{
  "spec_augment": false,
  "fused_qkv": true,
  "inner_norm": false,
  "subsampling": 2,
  "positions": "learned",
  "lr": 0.001,
  "eps": 1e-08,
  "adamw_lr_other_params": 0.0027,
  "epochs": 16.2,
  "lr_schedule": "linear",
  "warmup_steps": 290,
  "weight_decay": 0.3,
  "adamw_weight_decay_other_params": 0.05
}
Rows from block 3 of a small CTC audio transcriber, named by matrix and row number. Rows with one number belong to one neuron. Each number is 200 + 20 x the weight over its row's rms, rounded and kept within 0 to 999. All counts start at 0.
After each neuron's rows are labels from the 100 clips, of 14976, where the neuron reaches its largest size: "strongest on" is what is common among them. Only what is clearly more common there than usual is listed. The data: babble in 24 made-up languages, each with its own sounds, syllables and stress or tones, from a formant synthesiser.
# gate: MLP gate (model.blocks.3.mlp.gate.weight, 1024x384), inputs 288-383
# fc1: MLP up (model.blocks.3.mlp.fc1.weight, 1024x384), inputs 288-383
# fc2: MLP down (model.blocks.3.mlp.fc2.weight, 384x1024, transposed), outputs 288-383

gate.470,191,220,205,218,217,198,164,224,225,223,176,193,223,179,203,196,203,190,179,221,218,198,229,172,177,210,197,183,210,214,185,209,178,225,188,153,184,265,190,178,220,216,191,203,207,225,208,217,219,217,210,200,208,210,217,176,182,185,178,186,213,202,201,193,180,216,234,182,194,239,191,209,158,205,177,225,214,215,184,217,228,209,181,220,179,224,199,168,187,196,170,194,232,198,195,214
fc1.470,216,219,184,199,224,213,234,232,186,175,200,176,193,216,212,238,178,198,235,170,184,199,211,227,194,211,246,149,205,205,216,212,206,177,226,182,177,177,214,186,186,164,178,167,211,204,213,210,213,234,189,203,189,217,219,204,218,187,201,174,209,226,207,191,197,202,214,225,189,196,196,222,203,194,159,186,219,206,195,157,189,235,206,216,197,203,185,204,222,148,232,233,178,190,237,217
fc2.470,184,178,204,191,222,214,211,197,206,192,214,229,222,174,172,203,206,202,210,213,199,212,192,183,189,209,212,169,216,200,200,202,205,220,197,183,208,210,200,213,187,213,224,188,206,186,241,215,194,229,196,204,215,199,201,195,194,226,174,189,212,204,163,201,182,173,201,226,177,173,203,186,194,164,204,211,174,182,229,193,207,216,172,210,203,211,203,223,203,197,227,207,188,214,200,223
strongest on: /ǃ/

gate.742,206,187,206,212,217,190,191,198,223,206,183,191,221,186,174,210,209,229,204,162,197,220,193,173,222,193,210,202,221,195,205,189,175,211,219,212,182,197,208,214,171,208,213,197,186,206,197,236,192,212,230,228,200,250,214,242,177,185,217,184,208,193,246,187,171,223,196,183,176,211,192,188,217,208,189,147,168,222,233,187,194,243,209,212,190,209,200,166,187,198,241,206,206,210,242,225
fc1.742,203,183,179,260,222,181,188,192,178,251,205,182,184,178,229,206,233,204,208,222,232,213,199,155,210,190,203,148,169,177,177,204,196,186,169,232,197,218,215,194,221,189,228,206,201,193,255,198,178,219,199,201,200,176,196,179,214,197,186,223,166,199,184,224,215,195,206,195,221,200,212,230,204,204,223,211,205,183,213,184,216,164,204,210,218,239,234,195,188,229,161,191,231,210,204,238
fc2.742,261,191,226,236,222,195,190,219,246,184,169,222,173,212,157,219,198,200,209,206,202,218,207,204,221,208,245,163,192,186,233,210,190,198,195,202,213,217,203,209,155,203,167,204,179,216,183,220,200,165,201,174,205,195,217,200,192,225,200,206,204,223,202,194,181,184,213,223,199,196,181,178,199,206,217,183,189,192,194,182,199,193,213,181,210,163,217,199,191,202,179,207,202,202,198,169
strongest on: /y/; /ɣ/

gate.560,204,203,215,190,231,194,213,211,176,218,209,191,218,192,195,210,198,163,167,236,209,201,193,214,170,205,212,241,195,165,198,195,180,190,200,210,178,193,214,202,208,194,171,194,229,193,173,203,186,203,153,231,192,195,219,219,213,194,194,190,222,211,204,223,157,220,164,186,230,152,187,231,186,199,180,192,192,211,195,236,192,220,193,231,219,199,216,211,212,208,190,174,189,213,211,167
fc1.560,238,183,199,219,216,234,213,198,183,209,201,218,176,170,163,207,176,228,187,202,202,205,216,213,221,215,218,193,224,248,217,185,205,197,219,222,233,213,180,211,191,237,195,210,147,220,196,226,221,174,187,230,194,191,204,194,185,169,180,186,197,175,177,184,219,221,164,185,207,208,209,221,195,161,195,212,237,176,197,212,187,171,181,209,224,208,193,219,171,197,186,190,180,187,185,208
fc2.560,206,179,174,183,215,206,202,228,235,200,195,207,205,185,219,192,222,181,198,220,209,189,208,181,180,201,203,195,219,212,211,244,235,177,193,190,198,222,203,180,209,208,156,201,201,193,221,213,199,193,183,182,198,173,177,182,181,193,193,236,229,199,192,178,198,181,206,192,193,211,264,186,196,196,188,182,195,174,218,181,182,193,224,184,154,158,180,197,180,226,223,206,242,177,230,221
strongest on: /ǃ/; /ɑ/; /ɝ/

gate.439,216,169,180,193,192,199,189,208,227,195,213,198,222,199,180,176,213,224,190,171,171,181,219,208,221,214,183,192,198,206,179,212,201,187,226,196,178,203,237,224,214,192,225,168,201,186,193,221,186,208,206,180,227,224,221,214,225,179,192,209,175,198,220,191,183,223,200,254,213,188,218,215,217,215,212,161,196,192,216,217,196,173,221,204,187,194,223,191,181,160,195,180,200,194,212,196
fc1.439,226,231,184,199,226,190,217,209,224,188,225,201,208,184,178,223,216,211,172,231,235,176,197,250,188,179,204,163,214,207,220,208,180,228,179,196,200,187,207,198,208,215,290,213,183,202,227,194,197,168,180,209,235,182,170,239,159,225,186,215,224,189,201,184,212,193,194,201,175,187,184,204,194,168,164,213,216,196,218,204,210,185,166,213,198,187,201,219,238,199,182,215,208,190,179,185
fc2.439,218,222,186,192,183,221,207,170,232,225,197,201,186,224,213,195,199,203,221,216,224,213,200,201,220,193,214,226,179,190,196,180,214,188,207,216,219,204,202,176,215,217,175,175,197,193,213,199,203,183,213,202,212,193,241,221,203,205,203,179,175,182,190,213,222,189,255,222,195,215,229,191,225,215,210,164,203,174,191,230,170,206,209,234,198,200,214,201,201,207,162,199,191,201,186,214
strongest on: /y/; voice: child-like voice; /ɔɪ/; /ɣ/

gate.728,189,169,185,215,205,176,217,190,207,215,184,208,194,201,192,223,196,181,182,197,194,206,234,194,190,228,199,219,226,171,186,202,165,198,201,164,191,195,162,191,194,182,185,189,186,209,172,235,187,189,194,208,218,174,181,211,199,221,199,199,225,205,192,220,227,217,191,218,193,226,231,189,199,201,207,154,223,222,219,220,200,202,218,207,194,179,197,216,234,233,199,215,184,178,183,215
fc1.728,228,149,196,184,223,190,201,191,189,184,251,182,225,215,221,186,191,209,223,204,267,189,223,184,181,216,192,180,208,215,196,219,217,176,186,204,181,185,179,212,172,186,230,173,231,204,224,195,222,217,169,221,196,218,203,216,198,186,207,197,250,223,201,222,206,197,184,195,200,205,213,185,257,180,201,184,237,175,184,167,229,179,213,177,171,210,197,194,161,209,199,181,233,214,156,233
fc2.728,199,193,233,198,200,199,168,249,202,175,206,213,220,240,208,213,219,203,207,195,189,199,202,214,191,161,209,196,187,169,170,226,191,244,189,209,190,220,197,188,190,169,208,173,179,222,203,195,176,191,252,203,186,229,224,175,199,196,182,239,223,186,206,208,215,176,168,176,179,209,168,194,182,186,203,184,175,151,176,193,183,226,179,222,216,225,217,200,179,186,193,208,192,197,198,205
strongest on: voice: child-like voice; reverberation

gate.372,179,229,217,204,225,193,180,197,207,184,195,190,189,215,165,202,144,207,174,225,232,275,202,228,184,197,174,167,197,203,167,227,180,200,168,208,197,166,221,173,196,209,197,213,206,208,190,181,211,189,197,199,181,189,199,211,179,203,200,221,195,195,216,206,198,223,216,202,185,213,198,179,207,212,199,200,174,225,194,205,191,188,181,194,204,194,229,212,178,193,177,232,178,199,185,194
fc1.372,225,169,207,192,196,195,232,175,179,193,175,182,185,215,208,203,189,138,198,203,229,236,211,217,206,162,217,187,222,200,178,191,212,194,227,177,194,211,191,210,172,189,206,182,195,183,201,244,186,205,194,150,207,211,241,209,217,175,218,211,193,220,227,176,186,203,185,180,210,237,220,178,214,252,159,217,175,175,203,193,186,174,194,202,247,221,174,193,218,240,189,202,189,201,205,208
fc2.372,176,202,199,201,190,207,218,193,182,211,222,221,168,185,167,212,200,203,204,197,156,182,172,210,233,204,165,208,214,187,171,212,171,227,192,217,165,173,204,166,255,200,201,233,181,183,184,219,235,225,211,174,195,230,203,183,199,197,213,218,197,216,186,206,218,169,183,202,204,181,192,174,205,188,222,200,205,176,227,195,189,192,217,159,180,228,181,201,214,236,222,199,212,188,202,201
strongest on: /y/; /ɔɪ/

gate.675,200,220,221,199,204,189,216,174,239,163,195,230,207,212,217,199,199,149,216,245,182,205,201,204,209,208,195,199,200,237,207,184,206,191,194,227,221,242,185,230,220,192,181,195,228,228,185,190,188,207,173,200,208,187,186,187,218,241,193,208,265,196,181,171,187,180,212,221,179,207,213,211,196,200,181,197,222,197,210,189,184,183,174,195,223,199,195,192,240,203,201,212,190,181,207,223
fc1.675,205,199,200,212,195,202,186,177,167,225,190,217,220,188,242,224,227,181,193,210,168,189,186,214,201,208,219,224,188,164,197,179,230,183,190,213,202,209,225,173,208,174,193,183,172,222,214,218,236,154,212,202,185,172,225,157,219,194,230,215,193,204,190,175,202,191,193,187,185,183,214,192,216,163,237,241,193,221,199,210,232,211,226,213,159,206,207,196,227,222,210,200,162,224,231,225
fc2.675,218,199,177,191,199,213,209,225,191,198,201,204,190,235,194,224,181,208,214,175,186,201,186,161,194,185,198,230,199,205,206,195,203,234,161,197,203,168,215,184,199,201,189,192,207,171,224,199,156,167,167,219,165,206,185,190,235,212,205,196,192,230,190,169,229,228,189,197,227,181,166,190,216,208,214,189,191,196,238,239,175,191,194,170,211,179,196,226,204,162,198,220,208,219,195,143
strongest on: /ǃ/; voice: child-like voice; /b/

gate.623,225,171,202,183,192,221,177,216,213,189,185,206,207,182,173,198,185,213,235,180,228,172,187,209,241,233,181,210,210,184,204,215,189,196,224,172,203,204,221,187,174,208,209,163,183,235,194,198,220,176,203,149,197,216,212,206,180,234,209,194,199,235,232,222,186,203,213,197,201,204,227,203,190,182,185,219,218,190,207,186,190,250,226,169,191,185,216,208,187,172,216,206,189,184,205,212
fc1.623,219,197,198,228,211,170,193,202,208,194,209,205,185,208,181,208,187,238,196,186,207,184,204,210,175,222,201,230,207,166,206,165,194,159,197,147,219,220,177,207,229,183,190,182,196,194,216,216,169,185,227,160,164,200,240,181,213,168,233,193,212,226,182,182,198,198,245,188,168,188,210,210,195,173,204,196,219,201,221,183,228,201,182,194,200,208,222,187,197,184,235,207,201,206,200,213
fc2.623,185,182,201,247,180,175,219,194,170,213,198,176,184,177,203,195,184,185,199,177,238,206,196,231,187,200,193,193,199,204,178,217,170,218,220,197,204,164,155,207,173,207,224,216,211,185,178,234,209,217,202,210,212,187,211,163,194,169,206,220,207,216,201,210,187,210,204,208,215,187,172,236,212,184,189,222,232,172,205,224,221,155,233,223,184,205,209,233,167,190,243,230,174,205,201,240
strongest on: voice: child-like voice; /y/

gate.454,210,205,194,187,215,192,178,220,180,189,212,159,176,189,234,203,191,211,198,216,228,187,215,189,212,210,201,192,199,224,177,220,205,207,193,221,211,164,196,191,212,178,187,185,199,220,209,202,155,191,185,162,197,188,165,150,212,194,165,235,197,228,190,177,195,225,210,172,188,233,211,233,172,193,212,226,203,177,196,205,206,149,198,209,224,180,196,205,196,181,208,201,213,201,215,225
fc1.454,189,210,187,169,180,177,179,173,167,211,217,189,207,187,190,190,219,175,177,196,194,207,206,231,169,199,205,216,215,215,167,194,221,158,201,196,202,199,200,219,188,257,228,183,225,257,198,221,222,230,207,198,202,228,207,187,197,202,218,205,216,179,193,185,212,205,190,191,218,258,156,241,180,219,164,195,168,208,226,192,203,241,183,167,231,234,188,202,200,176,215,211,193,213,212,188
fc2.454,235,176,190,234,222,183,174,192,219,230,182,210,239,214,213,228,188,208,177,172,173,201,234,191,200,206,202,202,219,204,220,209,260,183,230,197,181,211,197,219,191,218,183,193,198,180,195,193,163,179,198,210,214,178,183,198,184,204,191,176,242,161,217,197,194,183,163,188,223,177,182,199,192,194,196,182,246,205,197,213,190,204,203,200,177,208,228,182,197,168,224,221,208,207,195,207
strongest on: reverberation

gate.310,187,207,226,173,192,197,196,191,192,183,216,222,201,218,190,219,178,179,214,215,233,213,194,186,195,185,201,184,210,186,195,195,198,193,218,190,171,197,190,237,202,175,215,189,185,193,238,229,224,208,220,174,185,178,200,174,210,179,193,169,241,208,194,188,205,154,225,208,192,208,202,186,171,199,180,181,206,238,220,206,181,164,233,160,172,213,231,183,190,238,183,200,191,191,243,191
fc1.310,192,202,185,188,167,226,186,226,221,185,233,174,197,219,185,220,171,228,188,193,167,192,170,200,206,188,176,226,168,214,183,196,165,208,220,191,195,215,207,184,183,205,212,193,166,216,196,220,195,190,176,198,205,205,203,174,187,184,223,204,204,218,199,183,195,213,189,191,204,233,223,220,216,201,164,200,200,211,201,228,167,212,176,172,203,193,223,196,214,192,182,202,192,209,190,199
fc2.310,176,196,194,175,201,202,187,183,194,206,185,238,200,220,214,204,203,178,218,193,206,199,199,195,198,217,165,205,199,235,226,202,196,231,187,190,203,233,202,219,221,225,228,179,170,236,195,235,192,221,180,181,193,227,192,201,213,200,179,207,216,220,208,208,165,192,191,234,192,267,212,196,204,209,198,217,194,230,226,199,204,175,158,186,186,171,188,202,193,181,188,162,205,173,196,212
strongest on: /y/; /ɔɪ/

gate.408,173,191,220,188,172,220,200,197,185,172,193,228,221,187,181,185,169,203,218,226,162,215,194,191,211,184,178,209,198,197,200,208,191,211,220,203,211,225,214,203,159,241,171,204,200,177,206,218,187,217,207,185,217,190,213,167,205,183,196,171,225,198,242,183,212,157,202,184,192,171,201,210,232,188,217,196,187,178,208,212,213,190,229,205,192,200,217,184,217,183,207,208,193,205,216,244
fc1.408,203,182,177,191,175,228,209,172,196,194,211,194,190,198,176,191,175,194,219,211,193,220,195,192,210,207,190,202,222,231,207,205,214,207,157,182,206,176,198,197,196,224,170,208,159,194,240,166,194,170,173,175,194,207,197,185,221,207,187,165,213,219,227,177,172,224,201,266,238,223,208,205,209,234,192,156,196,210,214,198,173,189,200,200,165,221,223,221,175,162,197,197,195,175,194,223
fc2.408,184,187,175,167,169,200,184,223,198,190,182,203,224,187,210,196,204,213,170,185,220,183,198,240,154,214,202,211,214,206,201,213,214,231,251,222,167,206,203,185,202,214,210,205,224,189,220,182,204,224,190,138,227,197,164,194,164,227,217,182,209,209,214,204,162,212,210,196,221,198,208,211,196,155,183,177,228,178,192,179,167,216,222,189,205,214,168,173,264,176,219,200,199,190,213,194
strongest on: /y/; /ɔɪ/; /ç/; /v/

gate.159,196,214,205,177,173,190,188,195,221,205,182,202,199,237,197,199,211,200,223,205,199,171,193,173,189,177,197,183,230,197,184,200,186,191,186,205,178,204,190,191,200,229,206,186,183,199,212,230,193,217,253,202,224,205,196,172,230,203,199,193,184,182,190,203,203,218,208,216,215,169,190,214,200,234,162,210,185,208,200,178,193,249,229,226,187,206,212,180,190,201,146,195,226,216,218,201
fc1.159,173,177,177,164,213,204,172,215,208,198,148,184,170,195,218,200,192,194,170,154,193,193,182,163,174,212,179,225,183,157,177,186,184,174,214,195,202,228,211,197,235,211,183,204,214,189,211,225,213,203,239,199,184,190,192,177,198,250,192,211,204,208,187,205,176,205,195,226,225,241,144,222,188,199,202,192,237,196,177,169,202,227,164,180,212,208,189,180,201,182,189,175,189,216,190,183
fc2.159,189,171,197,188,208,188,179,188,186,195,210,198,208,205,200,208,217,206,206,176,224,206,210,168,167,201,189,177,215,177,219,202,238,191,208,180,221,187,195,185,178,200,179,191,209,190,180,225,233,193,204,209,207,174,202,202,224,169,196,182,190,223,238,239,148,200,244,206,189,192,211,219,241,199,216,213,217,184,168,192,175,205,209,235,175,223,215,194,196,184,222,197,209,233,239,215
strongest on: /ǃ/; reverberation; /ɨ/

gate.169,192,214,191,185,225,205,171,208,163,178,197,181,189,208,166,208,155,192,178,202,202,188,205,256,199,195,235,224,210,161,207,204,183,171,219,196,211,206,222,209,204,203,221,221,208,177,228,208,192,233,196,188,168,211,202,205,210,199,220,194,203,199,208,223,188,215,194,230,218,194,204,188,227,202,178,181,209,210,174,202,170,219,192,183,216,186,214,185,215,181,195,208,202,197,209,191
fc1.169,192,218,223,242,208,174,196,206,216,212,209,191,182,172,183,216,193,225,235,201,156,187,222,192,167,209,199,212,190,230,227,212,195,169,199,231,209,197,244,187,196,207,201,185,216,244,206,208,179,190,202,218,190,202,170,190,185,253,212,213,194,205,244,185,216,199,176,184,226,211,176,178,206,208,202,187,189,188,201,186,229,200,192,237,182,210,192,245,156,218,189,203,226,182,219,185
fc2.169,197,177,193,193,151,174,203,211,174,187,219,207,206,197,203,192,247,174,198,179,199,220,203,238,200,175,191,222,234,174,175,218,156,203,201,171,212,177,200,213,181,218,206,183,182,200,197,198,215,208,207,234,195,215,207,197,215,188,213,216,185,211,196,191,197,218,190,170,215,194,225,213,200,194,214,220,179,149,193,198,219,201,223,208,184,196,192,185,194,214,163,212,195,179,148,211
strongest on: voice: child-like voice; pink noise

gate.428,184,187,149,205,236,233,205,221,211,187,219,168,240,218,190,162,225,212,207,211,199,161,167,192,214,188,193,191,211,214,222,219,196,205,210,200,187,185,236,204,226,185,193,180,223,232,159,208,171,203,208,166,186,230,206,212,179,209,165,204,159,209,150,221,187,226,201,210,195,168,189,192,210,232,194,205,179,203,214,187,194,234,190,197,228,234,234,187,241,203,225,217,203,161,207,207
fc1.428,208,221,214,126,174,224,219,174,236,218,209,178,223,219,217,203,180,197,225,188,187,170,202,195,191,181,203,200,242,188,217,212,201,219,201,216,214,209,228,203,210,202,184,188,229,216,186,182,194,191,211,191,203,187,188,248,205,187,188,212,219,215,211,219,187,211,218,206,186,205,153,169,225,191,224,206,211,195,215,200,210,166,235,210,205,227,230,228,192,198,213,180,189,193,226,191
fc2.428,193,209,186,196,210,208,232,200,243,229,189,197,191,206,213,194,209,206,181,179,175,177,205,228,181,186,192,227,206,171,225,183,223,171,214,217,185,203,206,199,153,190,178,194,248,192,230,222,193,182,190,185,176,186,200,205,199,217,215,229,196,192,246,203,193,207,175,198,173,241,183,194,213,196,180,195,201,200,213,191,175,162,203,202,189,187,178,191,192,182,176,215,184,171,187,150
strongest on: /y/; voice: deep voice; prosody: tones; /ɔɪ/

gate.376,194,193,209,211,188,243,196,204,229,178,223,209,224,188,236,214,225,187,203,195,181,166,192,190,207,222,223,184,180,217,168,194,172,212,204,212,171,212,187,245,210,204,195,200,211,215,193,203,193,187,212,185,209,187,195,215,190,197,158,184,217,203,225,209,193,218,200,196,182,197,199,233,224,189,203,190,178,235,223,165,196,150,188,213,201,216,198,170,212,216,194,231,213,196,184,202
fc1.376,220,187,207,185,223,188,213,197,200,202,203,198,182,151,176,189,156,184,231,187,218,233,186,222,230,166,201,181,210,181,206,211,188,220,248,207,197,185,213,235,163,234,193,182,212,169,191,206,222,198,171,182,206,190,228,195,189,190,178,171,166,196,203,207,194,190,170,174,190,174,219,192,197,203,191,170,210,228,249,203,216,180,187,226,165,190,205,222,201,219,192,202,213,218,195,207
fc2.376,257,220,192,211,200,202,185,198,226,219,207,195,189,223,169,192,224,170,202,193,180,191,197,216,227,216,201,228,183,210,222,197,231,208,200,209,201,177,203,217,183,199,172,213,203,185,220,202,198,165,194,177,175,237,200,238,200,221,229,180,204,193,210,187,220,180,204,175,183,198,203,179,147,185,198,175,214,215,183,204,182,211,168,154,203,215,230,208,214,219,220,224,230,206,230,160
strongest on: /ǃ/

gate.107,187,155,181,209,212,217,207,213,185,174,217,213,209,192,188,189,230,187,207,196,199,221,208,214,209,197,209,216,213,190,212,210,206,217,205,181,186,190,174,209,192,216,217,187,163,213,207,215,179,203,191,228,162,172,195,224,189,244,213,200,224,205,224,225,210,192,200,210,216,250,209,194,191,234,192,179,200,193,193,202,219,196,168,168,237,180,206,217,174,216,204,213,190,195,218,195
fc1.107,175,236,192,205,177,194,237,241,189,175,203,182,220,250,184,160,213,203,224,206,202,203,208,245,185,197,208,179,201,168,225,178,193,222,190,194,176,199,173,191,195,238,223,241,237,189,224,191,210,216,187,201,223,191,217,210,177,242,198,202,198,247,189,185,208,211,204,211,184,214,171,185,210,181,190,225,213,205,175,181,206,179,177,183,189,186,198,179,193,171,187,247,201,193,181,217
fc2.107,249,215,197,196,226,196,209,217,207,214,229,194,208,163,221,212,199,180,177,168,217,184,191,201,237,235,147,201,173,194,163,223,190,175,138,183,180,168,228,183,184,158,187,184,194,213,239,199,216,158,214,195,195,227,207,189,159,197,190,198,193,198,188,201,208,190,236,158,189,204,197,220,224,190,194,192,201,177,188,227,196,183,199,215,182,168,185,225,164,193,210,177,199,225,209,211
strongest on: voice: child-like voice; clipping; /a/

gate.104,208,227,200,175,194,213,239,188,220,174,160,172,170,228,193,194,199,191,199,202,196,198,225,205,209,208,177,171,217,219,194,209,199,216,171,246,202,228,204,190,245,221,169,214,213,184,197,167,216,185,183,233,199,197,169,196,234,188,200,202,158,187,172,182,166,221,192,197,173,163,177,228,228,173,190,194,211,187,180,228,239,213,214,235,197,204,216,231,205,162,208,218,220,195,188,170
fc1.104,216,216,187,212,196,185,229,211,213,217,215,207,199,195,182,219,210,194,187,241,212,178,196,191,240,174,207,198,191,224,200,198,176,182,211,209,208,223,211,192,183,203,184,210,202,193,187,226,221,192,208,203,208,217,238,180,181,166,221,164,222,203,197,206,240,211,180,215,241,183,229,223,189,193,205,196,221,273,175,227,191,202,220,195,191,197,224,170,191,213,182,191,193,168,198,173
fc2.104,196,169,173,182,187,179,203,199,228,247,224,228,185,196,234,197,207,212,236,212,223,218,230,184,188,237,212,191,225,203,245,232,178,195,208,215,232,225,196,186,236,189,211,231,201,225,165,186,211,152,207,175,197,224,198,170,179,229,219,245,166,220,237,184,209,176,186,206,206,162,182,212,171,170,190,191,205,169,216,208,194,236,183,203,195,159,195,158,193,222,213,192,200,208,222,189
strongest on: /ɛ̃/; /z/; /θ/; /g/

gate.740,198,201,191,188,174,183,177,170,207,184,163,224,196,158,201,208,200,193,197,225,207,184,201,185,224,188,195,182,219,195,173,232,189,180,186,210,230,212,226,195,197,201,194,222,171,185,217,198,190,185,204,188,170,197,170,200,196,187,182,173,192,192,173,212,232,175,213,221,197,211,217,222,213,203,192,197,187,218,243,168,171,183,185,214,223,201,191,231,179,212,235,226,172,206,205,220
fc1.740,224,228,194,184,193,190,168,184,218,203,163,243,222,236,180,188,215,203,235,185,209,185,200,185,163,192,171,174,206,203,153,204,176,201,219,185,198,179,224,206,183,228,197,219,191,216,217,186,235,187,210,208,222,212,232,210,173,171,188,191,217,195,207,197,209,215,247,199,187,192,216,226,164,189,224,208,225,193,250,200,208,201,233,207,217,185,175,245,194,222,218,194,200,179,172,204
fc2.740,208,202,192,212,202,218,182,230,242,183,184,198,197,202,181,215,200,170,208,227,195,170,204,202,215,199,159,194,215,211,200,211,213,181,192,214,214,177,175,211,189,224,175,219,205,214,179,177,228,200,223,227,258,183,243,195,198,211,216,224,210,200,183,231,239,198,204,205,227,196,194,173,214,217,200,244,168,231,155,201,162,185,196,178,192,211,204,181,187,196,247,205,204,205,233,194
strongest on: reverberation; voice: child-like voice

gate.398,183,203,237,174,180,180,180,199,205,180,190,166,186,204,194,205,185,201,209,206,203,175,202,207,189,177,185,204,184,195,205,165,153,221,199,205,230,217,197,223,216,178,149,235,195,178,213,191,188,198,152,169,141,176,207,228,218,222,233,196,185,212,205,205,188,202,229,240,272,177,191,195,202,206,158,194,187,213,191,229,196,214,209,189,203,189,207,235,214,155,158,187,201,193,175,214
fc1.398,185,222,182,227,191,182,199,190,189,222,189,179,195,200,169,184,232,196,205,222,200,199,185,210,210,224,179,189,186,211,219,194,186,216,189,179,173,217,220,160,197,235,215,195,197,202,184,192,181,199,196,226,223,180,180,181,182,187,195,212,202,178,180,179,232,202,165,167,187,201,216,226,165,233,175,215,201,196,202,234,216,203,194,208,182,215,234,201,169,164,213,207,195,225,183,190
fc2.398,215,179,198,239,191,203,206,217,230,221,198,166,174,186,216,181,194,208,222,204,223,213,156,216,178,175,215,169,200,176,212,227,200,182,187,224,241,219,179,189,192,221,184,210,180,211,215,205,196,213,202,196,205,178,228,183,190,219,228,219,197,188,196,191,197,210,208,190,197,194,225,176,206,229,207,191,189,198,212,216,211,213,239,194,207,219,222,161,154,221,206,218,195,180,184,166
strongest on: voice: child-like voice; /k˭/; rumble

gate.462,215,204,213,207,188,204,218,173,183,207,185,216,185,207,193,199,168,192,191,186,230,196,163,193,244,184,204,161,200,211,189,189,194,216,178,200,205,205,223,206,208,241,193,218,172,207,186,189,192,222,202,214,217,205,204,232,215,197,215,210,205,190,182,212,196,202,192,194,225,159,224,183,204,205,191,191,197,210,183,209,206,208,197,219,192,235,205,180,196,207,214,196,208,206,191,177
fc1.462,189,234,173,150,180,213,188,199,189,172,216,228,140,204,238,214,191,215,179,218,215,191,215,234,225,193,180,198,214,234,204,201,198,185,213,227,189,204,184,189,177,246,203,244,205,172,189,207,192,171,139,204,231,213,217,202,206,172,230,231,210,218,209,188,194,207,181,150,200,209,176,163,217,192,196,187,175,206,184,184,210,187,145,214,240,176,196,195,164,184,191,206,219,194,163,212
fc2.462,226,214,200,213,164,229,163,217,204,195,245,167,185,194,231,192,199,191,204,229,210,203,204,197,223,207,192,200,171,212,232,228,200,199,228,197,202,191,201,212,218,225,172,231,216,190,194,205,195,217,191,230,188,228,216,191,148,205,196,198,211,224,200,205,193,198,219,197,197,206,214,223,209,197,233,191,233,214,178,246,188,212,189,193,152,175,196,175,215,204,184,156,180,185,216,239
strongest on: /ǃ/; quiet level; /æ/; prosody: stress on last syllables

gate.141,206,138,163,177,219,191,202,207,192,203,212,206,208,207,186,220,210,191,209,170,192,161,182,213,193,189,218,225,197,227,199,173,212,232,195,187,204,199,174,198,175,189,195,178,187,211,214,205,205,201,197,212,233,208,189,244,191,171,197,232,208,163,232,209,238,189,199,195,217,215,190,185,246,200,163,194,214,214,213,249,267,203,211,200,157,196,188,217,196,210,210,184,201,160,221,244
fc1.141,197,203,197,209,206,188,198,179,199,182,173,210,201,196,213,191,225,233,165,194,178,218,163,219,222,204,218,188,188,222,191,198,225,159,180,195,205,197,204,240,211,154,206,165,193,183,170,216,190,216,157,232,206,206,188,194,179,198,185,188,242,240,195,207,194,196,200,226,193,201,180,181,182,210,229,189,207,195,222,222,204,215,195,226,212,233,220,205,218,167,227,204,184,236,184,224
fc2.141,213,190,207,185,196,178,200,228,183,192,170,177,237,216,193,258,204,205,192,213,192,171,220,162,204,221,218,192,203,215,217,201,170,228,185,184,202,238,202,181,190,226,211,189,159,164,180,235,184,213,208,202,228,196,191,189,160,194,200,218,211,214,215,164,217,208,183,172,207,227,221,224,207,212,178,210,192,190,178,194,199,214,230,209,200,224,205,185,167,196,185,209,221,212,207,206
strongest on: voice: child-like voice; /ə/

gate.745,193,189,192,175,211,198,186,192,207,229,207,165,241,227,212,202,201,213,197,203,191,182,216,224,219,206,199,225,196,189,174,199,163,189,199,193,211,156,217,184,225,228,266,203,208,205,228,188,201,197,205,226,213,218,186,217,209,161,189,201,147,163,171,210,185,236,221,189,216,172,211,188,182,196,232,239,207,193,207,184,199,216,186,234,232,224,197,188,204,173,214,188,227,216,231,197
fc1.745,231,203,183,236,212,181,188,188,180,213,205,189,200,194,177,180,207,239,206,163,222,231,173,184,202,219,208,245,170,234,221,212,196,170,170,180,163,216,233,192,208,198,185,181,187,171,152,189,189,162,213,162,218,210,211,199,181,218,211,213,201,232,208,204,221,192,172,236,209,194,172,193,165,193,212,188,207,222,191,206,219,198,214,186,157,200,209,190,185,203,197,194,186,196,209,189
fc2.745,226,187,211,204,185,190,206,174,168,181,231,238,196,203,223,178,203,193,221,220,216,178,217,180,197,221,198,209,197,186,205,175,206,222,173,181,204,205,212,211,205,221,225,225,179,165,177,205,230,188,196,195,184,195,270,206,239,171,203,172,218,210,195,233,219,195,203,192,204,212,203,202,212,191,215,224,152,196,206,190,222,211,167,188,238,227,230,178,221,178,220,205,257,223,213,216
strongest on: /ɛ̃/; voice: child-like voice; /z/; mains hum